Rows from block 4 of a small image classifier, named by matrix and row number. Rows with one number within an expert belong to one neuron, the router's apart. Each number is 128 + 32 x the weight over its row's rms, rounded and kept within 0 to 255. All counts start at 0. Numbers have three digits each.
Before each expert's rows are labels from the 100 images, of 14848, where the router gives the expert most weight on average: "responds to" is what is common among them. Only what is clearly more common there than usual is listed. The data: procedural textures in two colours, tilted and lit.
# router: slot weights (model.blocks.4.mlp.router.weight, 16x320, trained with AdamW), inputs 0-45
# up: expert up (model.blocks.4.mlp.up, 8x320x320), inputs 0-45
# down: expert down (model.blocks.4.mlp.down, 8x320x320, transposed), outputs 0-45

# expert 7
responds to: pink
router.14:181125105161162120111072131172080139162121104174082121069097135149130185092094182178063126136116181169210192196087106095123183175061110142
router.15:159088077149150170153100106163091108132159070114136106106105121097108174090140157130138146141094134144188150183054147177138123088085123180
up.0:085124110119075097181112160153120177095123113133144102149122147130130138093212138139182114103120102140160183083158155149146117134166177106
down.0:113135088156127078166208112115126095075171174080161165115084179107169165147098090095174152132053092103121165146143115152139124115136111108
up.1:092128162148155137097133113080119154090077167136080131142138054150122123126125186158127114147151146112082145164128126155113089146105121182
down.1:137091137079132098126145186161092133136187135107142169086136128143154112113120097114140102169136086158064122074107125105098144166119086173
up.2:103072108157133124151065131118159099127095114219177087112149110103115086173178072161156128152156126169080197124099125125141061146137116107
down.2:138084113099118136175162152112099112079122118081153151139132123100145111165180114139145067167202097099102135140096170140133158146107065139
up.3:106135083161138194117172169121141119104157131137151167119128144120158149089110099110132090097131108083120140194141146154153081150173048118
down.3:147144090112116141150155116147149146101133107156099129137107095163147121124114089157167236207124140121112096108073145174155103097153149129
up.4:152098093093122130076124073140102130131144149137201167132187096144170170106143175100058140156113110134126168131154175152133109116136077114
down.4:109083132136106145088235134145124072126081110108064157135132107158228146144088105111144107175134137146136117144134138133115115116087115135
up.5:173183137158129163106076115087128150182182165126111080115144133122151129099108111162061130151158086106149150104165196105179160163116143165
down.5:160137088137142169126146205145118137163168099130156126170137129109171068150055126137127123084140131132137108137178132174166083182073167156
up.6:138094152143150168109108146186134091124018130157117105111079158168113104178091102107148108060130142110154135164060159103068110121108115100
down.6:173144124162094077153115050150091123058129139139178130170112136130117058156115092124151124129103120140128157189101150069107145146132105104
up.7:146163179119089144165169146123142092093121193127115097122113094136161155165153185136162098106107118137036099148112109106092164101115120113
down.7:137119063142192144130109172087074122096118147074142166114125115132141172183148122113166109119116091126139159134115101140057090116071184136
up.8:114112168145110122112171105128089155128249072127181130106106138157189073143124107082113135132139100178149117064165120126098108123089142123
down.8:134172092058104119142146151099102131119173148111151119198123126134143152111098186087157091143141129107116131050113127134127077199101101190
up.9:152108081079136111149065167092121140130126116137095094203140074098184163129106101115137149115091152098104159136129101110128184138128121106
down.9:121117073130099107139072191085150123122075130128136208145201061112129130131119094148094133142111142147133099107131130097196166133171119104
up.10:032073113117110121127152101074080076087108098136087119156165100129192113143125151141146094134149135126123126164090157116160127129140105126
down.10:184142137133130091151154157122134126117168115100062156050152113173138094151156131122185124146147167091105134142131115098191158142180141131
up.11:204087178120134143094170154117113119128108128062170118141082109124170127115108099129116086055100144126118197138107123131133151163131179113
down.11:054109111144198165123128118123137128091158114121137155146090121118045131090173148094164160108163138143155118157141141158167109105091095140
up.12:116130095104161159106149123105150170172141121094129078165119136107118081150084082055134162194115203137149116157120138074099068168081128145
down.12:153127185168133184080154134149141148069130114141122166141139214121111114141089138161119106092092148113164081111137105186106137159122121188
up.13:102073129113126090185113128150124116159125132124143121170141138127179138062137136124158124080138082093160138167156142131119193112123105065
down.13:107135166100175120121164142200187085120058177119168120116140178115139111133150064134153159121092149122104154141139122098155138116081107071
up.14:156114168139157180124056156093089107151069120147144114173168086114106184129124181079084146100109099132167095086137102128128170145154112070
down.14:076147127102093110158136117078156123170101139158071084149088093116126148127133089086072101167126143170127130110118144120116153177100079125
up.15:147163153171164110100175091099119138096122156116132130120152114114143109145121139153105128167173094108135126130102051133125092148103173156
down.15:131172108163162147083132119088177113078121126101154090105130148135138184113025162104128146107109178160090154149099140136132161130112094177
up.16:108129124128184078076192055070114137145111090154137149149211137093118110103077136094144104104139125087107121116100122155169104097132191151
down.16:163148138058178083099049151149138133173146110126140078200111133138116173120129136151159130100104128119136176145102088132143111147082144174
up.17:142096164088118126120113179158176126156142110198097151097205148072139164141108166115150083179140114122079187116138070184173153155139149123
down.17:103095112139136082145092121099096149104083143149120182156128108098162084070171156135107118074126135134123119157150096174114092127131164174
up.18:133092125049221143180116102092153112157142130103173125126093065085124110126114078137116119031146124088100110190108140076081123171136154109
down.18:193185148110121104118175134183164124129148160042153084102149142131132075135149083190108145111068088085165107161168138135132133140189153146
up.19:159184138086088110147092129148143108096157086116141143125164119132180074129084221177183111102185154110155111086124157155163115148131123157
down.19:130162124122107085165119063167114107167115118105159121102132089095111121144169136129082128155094173135083157084144117101071132097125113177
up.20:111129107105122101077134153142156163143151126072089168098142136148152157127171156149174151101129153161092120102091117135096191140145122125
down.20:109158161155169154106120102125116106065097134159161205138137142131085189080143077137067132119120150094126108113128173089210166137069127134
up.21:180142159144090151114164075112091155127097126154153134115106145142102091141098072186100121023109124156075137116155164138113122105172127108
down.21:109093081085157121139177089138116129088104118121165146072114117156105171173113102121185162186186132139174150118196167071077137128152144140
up.22:172166123133167162100134115131159140108115153170081122088108169059165099197097120134156142125187170146178167106170126136098073126167167137
down.22:165123104131118128174163138151153089141145177128161158174169148168099136166140149095156152116107126101117144166099124101159196145091160137
up.23:088110095118113196130182160110116067139128176174153121157119124124100164132148135131078173125109162132209117145141172137090113137194117133
down.23:189136168071133111124091157105143163111192087070096128110147119132155062137148133172069152124121170073096074104077163089059140124131154068
up.24:156141149113139122083151129140183056058119167160134098129120122058198120107142153144096101110124096154118114122139141124097119069119131157
down.24:150149099083180156185110101082159129167115133175059157117118099154123140109114138132141120121144171122129063144133078137083233144139076135
up.25:087142157158070135135089110121158131088119140087136127112141102090085099139129103126132149089144144096129116160170129142137139121146057180
down.25:152129098151144162155125154152091109163156139182192156183156166105046085161172106076148136108174149141194090141130133115141115167141137146
up.26:183150128111154084112152175122154114061145066080130047129121066134131130104091166108171085074151083114136132131148169100122117112116138140
down.26:079131141115157133187084103132158154150164128141148095111138151098146165114133121139130048128134132116135138168121154164123117105034121109
up.27:105100125157092098182131103157167111099141109134181099090136181154138118147093090153113109109195088109072126175103136148153129051121155093
down.27:061087134139099136096124208017151117173107174088139169170100107157158117101128079076172126179127078156131161107166073110172150085196127141
up.28:123160128084155131125137137101111160174098138190091171225131133010142111087151167156119100078123118120150109134146162142151129144167122088
down.28:171104141147106194140144115169112131196157085141146096134092162200172154125107112144156098125125159160139105116140112139115158136192110115
up.29:095061143145122070175143119165096128116163139173117103088115130137112086124187203112165153159145122153139135155077141147107119122083213130
down.29:160146128086139091121093117120106132136026119082121114142097106148124129145112143160096111136084062133110112148119142136148078094203127160
up.30:083169134167157070131115164116114120150127089072101098127073108091166207146148086153122124150169149145138158089048127103154059118110138081
down.30:113080100149126109163120144158197147085141122167104149083104183146059080190174140085226155108084124111147159138123132149077151170108119121

# expert 6
responds to: blue; purple; pattern colour: blue; striped
router.12:160180144143120090113085143124086133138144110123112098030102081161094131153092110097115164166122120120196074111108105172079147105110189185
router.13:141128153152146133118088107112122098174116142174118099045149077147147108098099056112098132127113137086187163112147134123117117121114193159
up.0:121116163138154158141115126141130123144143130132163158130107072150097180129199114137144158158140131109108096093144080071119071156113087140
down.0:117105151105138147137100123148101183092105175113132182122099162110124128119112138126127141123140169073145151159137126141155134099119153139
up.1:178122171062171081131116155099124162142117175084189113173119178142110151188135102152099136137173051085135094072102150123140111068194109160
down.1:192146140120109143060103124111137105113143161088068127110159111181092176071098132109081107143083217168135131148087118108078158077091154084
up.2:113123169121188135113139113152085115199118141119164145153199159166147176162113161100092135151139152150163155121079166155118125128078206134
down.2:118124152127108213103185134150154146092099173166171135101153139191137181137147175112157185145112183102178137121145138112085081151119146091
up.3:111106166129110184087100143137135140159115112129155120117077121128093148160098119128180090136140173117118145115113163090091104111124062139
down.3:150167187176103100111217112106134126118130108065107188078154182134107175140163178175153142133092146144114056135102124097170132139161170109
up.4:156139114165169118201182096128168124151137132074135160056120073113120167106180135107113097110131144150086113090117158175077124113135147111
down.4:164141099156075074052091083142112166172105105119109135162093160103101119131189175098121138198156105079068077158129144114109107164153105093
up.5:173115131084086147115143117151188185159141147108046167132166151151123150147118083111121134174089098111086115128173158226142165155216168100
down.5:120134131140174146112180116136080174110114142140149127147176087114162100103143209117201128118090118138093076152133070150055070130159121149
up.6:145116111107138162192077072166123130084098106087111093112126132173077143131093150101137160178139078109142166186115189102134088182116077127
down.6:130123125179123129131146116120123100195138177133103169133118132151168136120172140103159147120110161063139034135196099186137167094160168118
up.7:108120141121131118097170129083138112096136146172054127122123119176095107125122102157138084124122103162125136130185116108111168157121141117
down.7:134075159084144119155135132126085103137149118157110120124118111149116128145146121080150161057148180158135082171101120117122111107094167122
up.8:121138103195156139142133106145157086141119058133146143171066120124153113173073097152132185124169132194147133121158164145160131166104105111
down.8:112166191100113029127096179088092168101086115104130131143091066149199117128119169109138095128121171117109093123101197122109043160148182127
up.9:080101071157118163110201104088137059102095177105146138171158117130119180177124078062104085126156153125076122127087133153048124136156162163
down.9:093164129182071129075155127114143165136152049129161136121135105184108120194146148169148112098122123171109105111107110146153160121175089152
up.10:092125030079060142134117121143086074107139113053120107179133100147230080149141104089099106146114113115143141119067103143149114141142092096
down.10:117147127141208139171115130160082151138128127161090179146082132085061137156180107188091131115088137156129110121135202141148096058240167083
up.11:105107072099170163094109156108133111100142126086081188144180140100112166136225145081157173122096147075097152164167123161124131096117179133
down.11:101133095157141139111138107104092099117163130120137077112083148092114142138059171136141136178122108119120124123112079147126181132075111136
up.12:111151111116152154105209117159118119141119156179085161143198134071074145134087057138146143149144132124105118131160144142185112124136152165
down.12:205114154149095119169135107146108105138131130118151118142051143204117123154101174138138137105128213127111188112154102147147083129127063084
up.13:032121133118137148148166116163128142113094163164135102144145127131134100077129097195157073135117139206099139141130107084144100067127085144
down.13:183093106136126112126075134111097164136109106134109166085082093133141069141122168130115135096035175156114137107130104161130162119082104141
up.14:096171145125147107133139110149176136066142109169136168221116089147165146120155144073150108108126109149110147106108084119182106093098111161
down.14:133163143096118115190133101098137074115123112101151171148154097152105134158090138114108155062119137144113107173150106130122102122154091201
up.15:140131089150103155152155165121128150143091103104105168137169098121114205172126096161100158151121146126113135095141102150074120162171146122
down.15:094117166113152135112116119136098175111078105155130101111104070090098163129104169172121125127149146076078146151130137131112073122163170122
up.16:146077088154151115169108147062147123162138155134071134116067141120079108084139111119165097140157106114161155151152114140135137107120138152
down.16:109163166137094098108184165140173157092095138081174146083147087127155119174098154148116132125111094094148117162096120165135143093110112090
up.17:199134066137068141108142168157098107092148151140223153116196138096139141105079169128149125169090200119178139160103066101125179137117112115
down.17:173153157081162185082157133145112110121092107177078101179145127157169133196095104138123115146068081126134186121146155145110141159148153170
up.18:164148119073137103129100133131132146131094149176147159136165181112103093101132164124044171146203172182147136132074087082115128164114125130
down.18:143108059150159151104146114102130075174112092130184123153137134117196110183103151074127127167120066136091138084191156076119141097166167122
up.19:136138154155111056100179067123131137117152134172117146191110151141160115079061064112106102088103176106081105108123179113142084144083167122
down.19:152126177126162150143077128108166128177127098143118141079182159218123094137065146064115150137098142120155148180078181164198142158100127071
up.20:138134127164119163118099091098141128156149162172112075087126080091132084072116133133051175131099121132120144204164075125104170091116134125
down.20:127116105135174068135130154075102144172153076127079165081141172137166086086100102153103102182125143184086130182115152112128110141179079139
up.21:087169058136169131142125163155145126081140103120147105111103105189074162119143114182106149088192084067104101123113113094136073115088105182
down.21:113127164128125146100076069128114124155081178119147082098114141128156128092170145086114125182136135109084123111137159119151058115140109070
up.22:120097149056192156166072082126152161156109144172121101172100139112148081177129142127146125147135162142114107112067150144120128138159131129
down.22:068125142128152149204152154084097119117154123118178173052134128123210115108112165171187109148178121179089071109149173162128107133076152164
up.23:187137124120091084063172185153083111085150129158109152143130132131183041106202189131106123173201105151116095126111128150118123141049092110
down.23:106089071106167150142058142156122101133114105071119087145088102122140173152139158095132158119107141120160093169089081181075132141139183129
up.24:120134089118141072177115092107157122138067162110129112092176142213192137111105129164077134086111071155129102144065131097139116128158112129
down.24:156142136113178168088127134168103162101134182160169175204101101108074128143143148148162098172095141146102118170143187174093152172138162161
up.25:121128107136137106119144094105165114133193127130119137160147103147020094120151147188116126155149193098111145135080142128096090206137168130
down.25:105145140148097137185116124147142067129137140099171105129072145149157117179109171098124055105059177094130115180144116108148131077079069110
up.26:167106136158122129065186067111101126138135148132114107114195104095146113099099067143095102133147175087180144126148122063114138139158117137
down.26:130163131072165129134089100158111130148146088115103182165162147130183144173135038126083158121133169149125103132127174159118092173138093179
up.27:116086117123114071113117153140089209116137138149122082151115101128148127099132109115135083183160095118130166144131105076112129130179094157
down.27:207094073111164115078128129069075155164092082098109079121152173100134068098140135107092096075066122134126079113134103133175161102115159107
up.28:139125126095180115087111127145133190095147142157158152165128140089168157164139163089156090125092104148136168096129047096115155107055142196
down.28:142116150127104135156123138109112128107139146131090109112118128213166104118103138130172110168086187174082123118190099140106129153161097134
up.29:103100124143124098149150117126148160120171080081176131143119087144106132174097096188171105112119200135161081114122132104113158147113127132
down.29:148132125141144102108098076140115127100147101135045126128121169111075094110203098129196114161108158149128101127121115081090112123072194083
up.30:104161178100063130182100114123144105126086100106163192109125153114114159113135099103101123160127117104128117102130133099107141131123145062
down.30:180168161131149153165160133092162130083089125141058139141143199110157165108121101149116192125123165114084144090127083155107077136167115145

# expert 4
responds to: checkered
router.8:174127149108096092145055150120084128161131136151159168120069085163151165122096143140106160121102098072109135165157156095172126102124180199
router.9:149080131132117083124030163129078091146106157165153168121080105153102145125116169183156158164123078113157148179166161107109153109132177185
up.0:161089095079193197096147117066131141152135119143098096178128082164096192088152138153113135146087127112075115124142166125108142169079117097
down.0:131144119159168108198159148098131150102084087138105131120097168103102141162115157189100120150108156131118190162097126193171113190213132157
up.1:120146106127143115149157147173122139134052207160088193127143125092094108077152148147099131107178144126194104102119138145164143195107043100
down.1:160177101132083126109116097057133134149110111138115175126120098142113110157122138086123157163145167123102166147111135113128118098129170180
up.2:111172181117194136158096098099116126097126135072126126073076086105102045120135130163135137147137129134135138125101071123145071105053118192
down.2:120154141157160168118151163201119138127116129156119150202107127101091111153104069082181110097130101070064155091142147128133130157119091081
up.3:105119125114199101139139149169179137078075101064083163170130124128088071089101168104088151103042185072131089147109106083167129053123103123
down.3:180145093132087132099101100107086128139116154144097135091116065168077182120130100117098143143176137100167146152140105151114120145130147113
up.4:145119120105180152143105076155084182114064140108169174132142107150121129165128138117164120149123114127097132083120113132117147151050145082
down.4:082190171076167087138171101141101123102139102109121166123178130101155159143152144120145177103114153144121088160119142143136165103170145134
up.5:123151125103198151149141128093142109217129137146112126103142070143093085140074188163108175075060106146111100188111150169140124051071143184
down.5:116084130182120160186113115134123106090129110118122138154136107106132133129122100147124087172148075194133037089081095212068133108126099123
up.6:133135145142141089037080152133090124147174110118129175158125117107072103122137160166111077076094122143094120132102139145111092174142104095
down.6:046079131109124095149099156117137111133075111096123136112172150122125095152070185093070159093109141109096146137130114164106131125130182104
up.7:150127154109144132109188131112095113167133118127113154132134143078132140127121115057091080111119192091073117118067147154137115149099030177
down.7:096141124137118181135140222132107100118150109146088181102134127138114122172104156173129155161121092158130138108110132163199129119084214119
up.8:123135125090205111037121122169120155123050150127112080142085093151119103117184133175113118175156164184124113139140068087121141224109146150
down.8:134155137098106067146113125140136122089144158179095154135110071155096061182085088122165187135120105096113109181157128157143064154148143148
up.9:180159124153102102142109085129130144075144082071106114129106154109159184113141095103170124172133159133177159114152112083090139133186118122
down.9:100070199157134171097163139067143136170109130153112159153112089175139109097141107067144128136137100188150109089044155205079126129117166158
up.10:137128183162107183110114161184112134095189105138144099088131120087108135201081152125121129152183118096147164088087116094150171108176116139
down.10:127104111095152124120094146098113111152119081162120127145128156099130165112100115157070127137085131090124151159100132125130074112145072135
up.11:103072108138137094086127136137161133164205110148088157122100111105107072109114127119187114049157123157169141051091153158106119150218110185
down.11:149089132141134127152160141174156082119115180158172133115096165174146161076161102172140192131125105132091142160104112122108166112157161106
up.12:150100140128148185128090153141097126157150131069188175055130118186168153133178176122107100130104169103081156062157105110117144091150158072
down.12:138148101132128152140201115154099186105141083177115145113102150139105175078073117128104141121161157196174157171146142124160125206091150168
up.13:117095158134114113140180135110127149156118179114104177121124165088176107076135130147153124113121105121134114060100068128154128106104064117
down.13:184102123144117179092174114125149147191153117120157072149196113172100097150155068089099105144187146115145122110132127088116139102118098165
up.14:157179098149096141144146143127137134145137178061121135117103120121161168105164110081121147126114125101151136121046170089136176148155138139
down.14:081108168124111138115106136143126153062160190142110093112068085132106162131115121098128137133171201108140136130099112157114114147137050135
up.15:127128115098078126142154131110080138138132226140116107138146111131141150057141105153106098077102149074091102151115108103129146137156145109
down.15:085100124134128124077121114147126119155136107121165124141131145083100131084175081079134176139090168120148125158140107089130139111112142118
up.16:076167151162119115069147108130126126166109172118152080150128178100163135172150094147154119152060101145108104153135111072145134162106057151
down.16:160128132089136145095102077151111173181147139130157081153085129145192151113133166158097197122112115137135057114120122152123198141145110157
up.17:161158164132173197161124125201159145112187130076155077096146073106120097136158132125116146171137075083095139153180222161138099133108115084
down.17:136151136082150233136114148150102143125079118124145103146161113153113057163117170136166136114144156122132139107092121123111100095098098139
up.18:111123146140119132147135069155103151154094144179067116172116114168073107184105142128099108086121099101072096112112181146165117119197133100
down.18:156145099150096161074135187106143135187116121089141154141156186133114102107141141178160139098098194078183184167115060109088179127082185184
up.19:119116152195126084163151176112111098103089131092133184073108105072128165071087137131126183055142168098100127128097120130151115121127097119
down.19:159099164130151134164117152134135143150180166163128080132131100112150163063126125155115148194153128124062153126135142162079118066108161190
up.20:093102168110119161098214115120094110127126101098173166109115173116131131124076124180038081114063112160127055155157055113097112119178163178
down.20:175114118091133173138134116139124071149174127162129105142172138114173136162156123168129084113117152109089110164128097158138115121077061151
up.21:146164112083099126133125136101128138109136147184161104122167140151151067117115201104078157111204116156169147091113122213137062096133120140
down.21:159102126089109109098200117129182153165116112113126150104079120153191113203065144088152144054175098158118143107113139090136133144158203178
up.22:105121062122112076150130168112130128044109112115134107066148099180081133168130154114199111168081106133130077149109108118120159167154151163
down.22:107169168130101095070116141188137156122143141165091126126133138109111049139091090123130078087115124146142177146109149128127134086119164119
up.23:140145168131097143138196185131117182050114081223119143127091161088103097140141140135167098157142139112124126083100111096126117122103150133
down.23:120118119187121130153134147137181171168102108105084118173168112139100128095123124151153114110130091141157089138055129204089119112098103152
up.24:074118130206149118100106098108136169083088157122147153163157101118123133164139158133088146120120122109136088136125108086150070102164117072
down.24:131194142172120143091114084106106097126124118114099093127100129146119101131124178132087120120107155053176116140152110113171145160117137099
up.25:077097109111138160086087096079148172064115184100136128142158088134152109092091131113155145134053127181074078135091154176129139143132138101
down.25:125132150167159048135149141097175131122150180163128140139153166149149134103084130118179084104030211175152125149157132109143092147147111106
up.26:134160177168093152118101135104121096160145123200126101057178142208100135074146128075114098088138116159140159119153110086156167107133126189
down.26:131120069077140099174131122166099171135128097146107112136089157110093108124153124159167148093132140170180100142065133129127060154150175109
up.27:156136143105120159134125149110133101126087207129105136138130148083184145155073118110086110057138137150180111169086162146102098129104161058
down.27:089122131113160086160133094136128102131116078061124163086157139069106148195104130108179106088109101134092057112094134144170129192136168097
up.28:118121157119122112137093204112129146157112136149128132136115069085073147175107143124109129089112169115120141151164158197111150081151135150
down.28:137132104092109158116123141179119110114102124144155092094131094114161087135177111130133174156114071136113099151110122129140157136143152070
up.29:152111124150165159149165086093138169117133138099138157118118097095217114120160113122100126071118144163120144114153115138074173117108088118
down.29:159109097118128152144177176166133181138121090111137162134174059108126109145073143105136103116076150117171071105085132196139130122142141125
up.30:132139202160095131184085170119083164090095185097143080112133112098073127163090071074107162082086069125128210139124128078168065160150117139
down.30:084155096126153105144098065175138151082077132134110186079115096145086149116159103138140144111147088084084083144127130133131062182165152076

# expert 0
responds to: yellow; pattern colour: yellow
router.0:143134115142125114095108142076110070191071132148095145136124067188077118102119183101149143096156127115215112099155103081177119134127145162
router.1:162125100168145140095093145074132091160065138143133148092151076163092115127124157112099141140137134189187154136160100108179162175128138133
up.0:133113206115087141132116112107180126132167086077157076109144156122127109127106135120178114150132081060102156127102101092125128092096119119
down.0:093114125096153154078135091195053122096120139107108192087154134110086142147140131138122152081108160136114087101125061130202111152213133125
up.1:125095162112128107161103151123128110133120062151117080063178118083130133107146149117098103135122160152079107121128091147130131148178153121
down.1:160139096120145152141160068177124146183141125090132179130120197123151073131114146111168111216159081112128140112135104123061066084156172169
up.2:109155095071111174108083149099058104135125120175105092071106105104104106131172103168121124153133116133133218112149105137136149111166116162
down.2:098138116120192153147193127096144067119200090025152080068159145106122185163108079157114191146117102137072118148119151107183113164165119172
up.3:129099140090111046117083136099137130143100089185102045103139033159152130132121164088064161168113153138206113132108096102116083077121148121
down.3:124120082144137132167160101192105079153076111142115134127100136134118091145105094110107205116108091160103170136184126178142073127130150141
up.4:129111114108140076126162170184111078153159094203101116092107136156163122062127126147134091114077117143114127113137172099127143067151120107
down.4:148113137095155054172084137114106082063147152113119103176094133105092139126119131233127204122100087157127154104170130082126108086188095192
up.5:043155123133096137163103100148101093115153085145070110151092150124141132129073136135102123152128175141213138087131150186166115164117128121
down.5:103114134050085072073104187191106181093163130082092134157118144109110111087165142157095157131102119121149131140176142130065091084091120129
up.6:153149164096136092151185120089087190082071117113077058135178115114092183125046102096136124162118179099179095083112120146133108130066109149
down.6:122151100147142195150166060121141154131172144140100144100115186134151144162092105048155163114090053159118140115157094180119110194135121152
up.7:109163180078114081122150239167155101127135139099161100153096183103103139119124180095118091139121106123131143169130114152094077100114143134
down.7:144068135135176150074048138173126165152126139099172145171108079095132078112129123175120134108101115152152112083150111072107114118096072118
up.8:099113124067089174174158050162105140156094133079159068130125196132110181196112069129159161123097120184120108131085103201109078123126135067
down.8:087103150116179113118174094121132149113122124150143165131109136165152148100088193124125105142180150116114150141141153161151132165077132173
up.9:150162168103132071193114096064120164038144131150121151112132133143177180086166147146150147148135142155138131198167030115107102069154142124
down.9:149129108186116077181147154160082109164084136155065174173088130073128104169106102128084144117124134114110123132131160104050087128096124147
up.10:121174139133079126058156149131088093113154140183108129137120124151122177137192159128182160105098098162126137116100127113170132117058127078
down.10:131117168103177110168150163127090168140116127098142070118145105124123106113149142202077086143136111128125137108047129095169155104084104169
up.11:107103181123146113164111184138148180078154174138086174139087146094139106138108104099075149124171099071114101091116180089144166149145123139
down.11:147161143156140224152107168118140127125070153163156144098173113134143113154105114164107175122121165074121129088162120078091082152158127070
up.12:110116132186168112105132154151091124150169079123143139148113176128155109106174116117214114142109088075120114143108100121073170105147105135
down.12:187068109079108131100181136110121140138108145133130093094107127112075118193095114082053151133105103113099180118158086148128118134169136143
up.13:151119153162150106092128131106168139104122109102149183171133180134107108139123135127111115130115094108136124150145174087149108056193154105
down.13:116106086177073160131082097077129065125134116153097167133104156117090111203205114148068178105142089120122060184096178143114186148090195122
up.14:112130130081145157184221171157123105153097137132153131150160105149112155134124109112212140113128093115106134120109049120133138111105137130
down.14:162131091133118102129086169115131096074134145144104123086104086106131171147104146164134141110132134109079123143113127078115110108126110077
up.15:096133087192135118091119121135094104088209096121096089144170142176120102177136103138186162111150196091086155128166130183097068072138116120
down.15:114086152124126137087136188113123112136078095110158089133123068141120168141090152112172141088073037124101086113153145151092122140101131115
up.16:105085140169101158157127087168146121173089109137104081082108126113180127125188085147119191079097131133159117131124160058159047119144073105
down.16:106150147107137080144093085111101100095093103151131184111107182087197169120078079114099147148083079128110165156084118138139144104120120131
up.17:162118127140044189057155128117166105139116173166174104090131170125179129154178062146120097109116118131121126167113144058130162134192180121
down.17:134151138122136143184110144148156104157144118136108099165163110149194089179139156087138099131119159099101052146114136162167070159111098151
up.18:185114075132171160117157140106161144136087145076108111094084142072145116153104159074123107112132149090134189150117147183133128116161133051
down.18:094123208148164140081126117127143120155137090101125118128127129112110145110163104100114186139106042141081128084109125131193174100103112077
up.19:103184160139086155036109129126161124170135182094123085143115126138177130163129100064093093041067110083131191111141201148152045117117136082
down.19:118108089119140117131117205088069154089111127100098168146154112166134093136141121155122107137133065158147110176137162103182085110094180184
up.20:180175092083083130159080143110086083128081150139192079086075161124179149132122080131113174118163135140127136154113112145107149096106122164
down.20:116106137115121069105107088180214176150106181113129132121119091149158116095160145122178090139068124132173104152112124152063117076063139108
up.21:153126195141161162207147113158146115097186128147147135205130134139104123147156137173138164156153144103159139062143125157110094117089162137
down.21:127079082101127148156227144132145147128119107119119117124096109098146132085162193148102160157145137073119171148151198089123107094125141154
up.22:143178060139145068110074117149064164149089107136127104101058106120130119135099157209140131134131111150100084087121147127123077112091130135
down.22:125121151191136103123098120090126111141154144112137110142138112114132154091077135065170124109119128129158161102100070085150138133080122099
up.23:092082185094144067091145154140161113137128102123168150090138060128195116163157127114105136151075126200117094124121193166157076128139159137
down.23:132153090160149133180044098116135138154064094092151127113106129132064136174104122177077145114107118122162199089149139121115101139135121171
up.24:143146110121158185171074153162098139140137097160143117098128159115149146150171172104160185108129118055199127104127150149108140119081174163
down.24:114143164195089095154167157163120146095201128136175090146105077146141099175121142125086129195108172121138098151202125130166175087070121124
up.25:145157191171123115107075134116169126130122141119117112147122149122121177167172090133097160173168115098031128121129146066115086047180161124
down.25:091130086193100151214134113102110109149092119109176179106098110158061146125111131115116176115147124096140128122150159105138097142116149127
up.26:144159080062124153146158187088137121117124161165092091104127135138133112118132101145125183123166120171181143122075158059118111155097098156
down.26:110109069172150169134158102150157146117175088125142114111179178160189168145128120104106119135130169140174124081140142184133181051140119174
up.27:163119113122124203152145064120155125106154128136161093125137115124187167176197126118174105082097144115080125118108142144105099148155113117
down.27:135115105151147129100130158103150174078101112080095137162102136130126139120178117119134203091111137131165137131116119169143117099127195139
up.28:125140049125178126089085167093070144147148092173123097100175133096107130126207130191109128100247038122167106094133160175147104147168130087
down.28:120096129135149095156180152124115162098135116177101124141163125122125187114119114127083081140107163119132149067157085115182122119116136168
up.29:158154139126084099132103144176134070103188108162144134129137155162161172143122134196107186115151087107162182147136129204166143103141135115
down.29:167110121148075177166134086131104130104083130156153132131117106099106158164150134087218110134106084126118151131166115116140111133104107155
up.30:110165166098083135106200141129129158126124136080144177069086119136128154187154121075090172145045131084087135075144149105131131136088105153
down.30:129090081194198143069134179095135130099118125148145113159095075170137126133125160177140082088125152161133144145130123123186119103061122101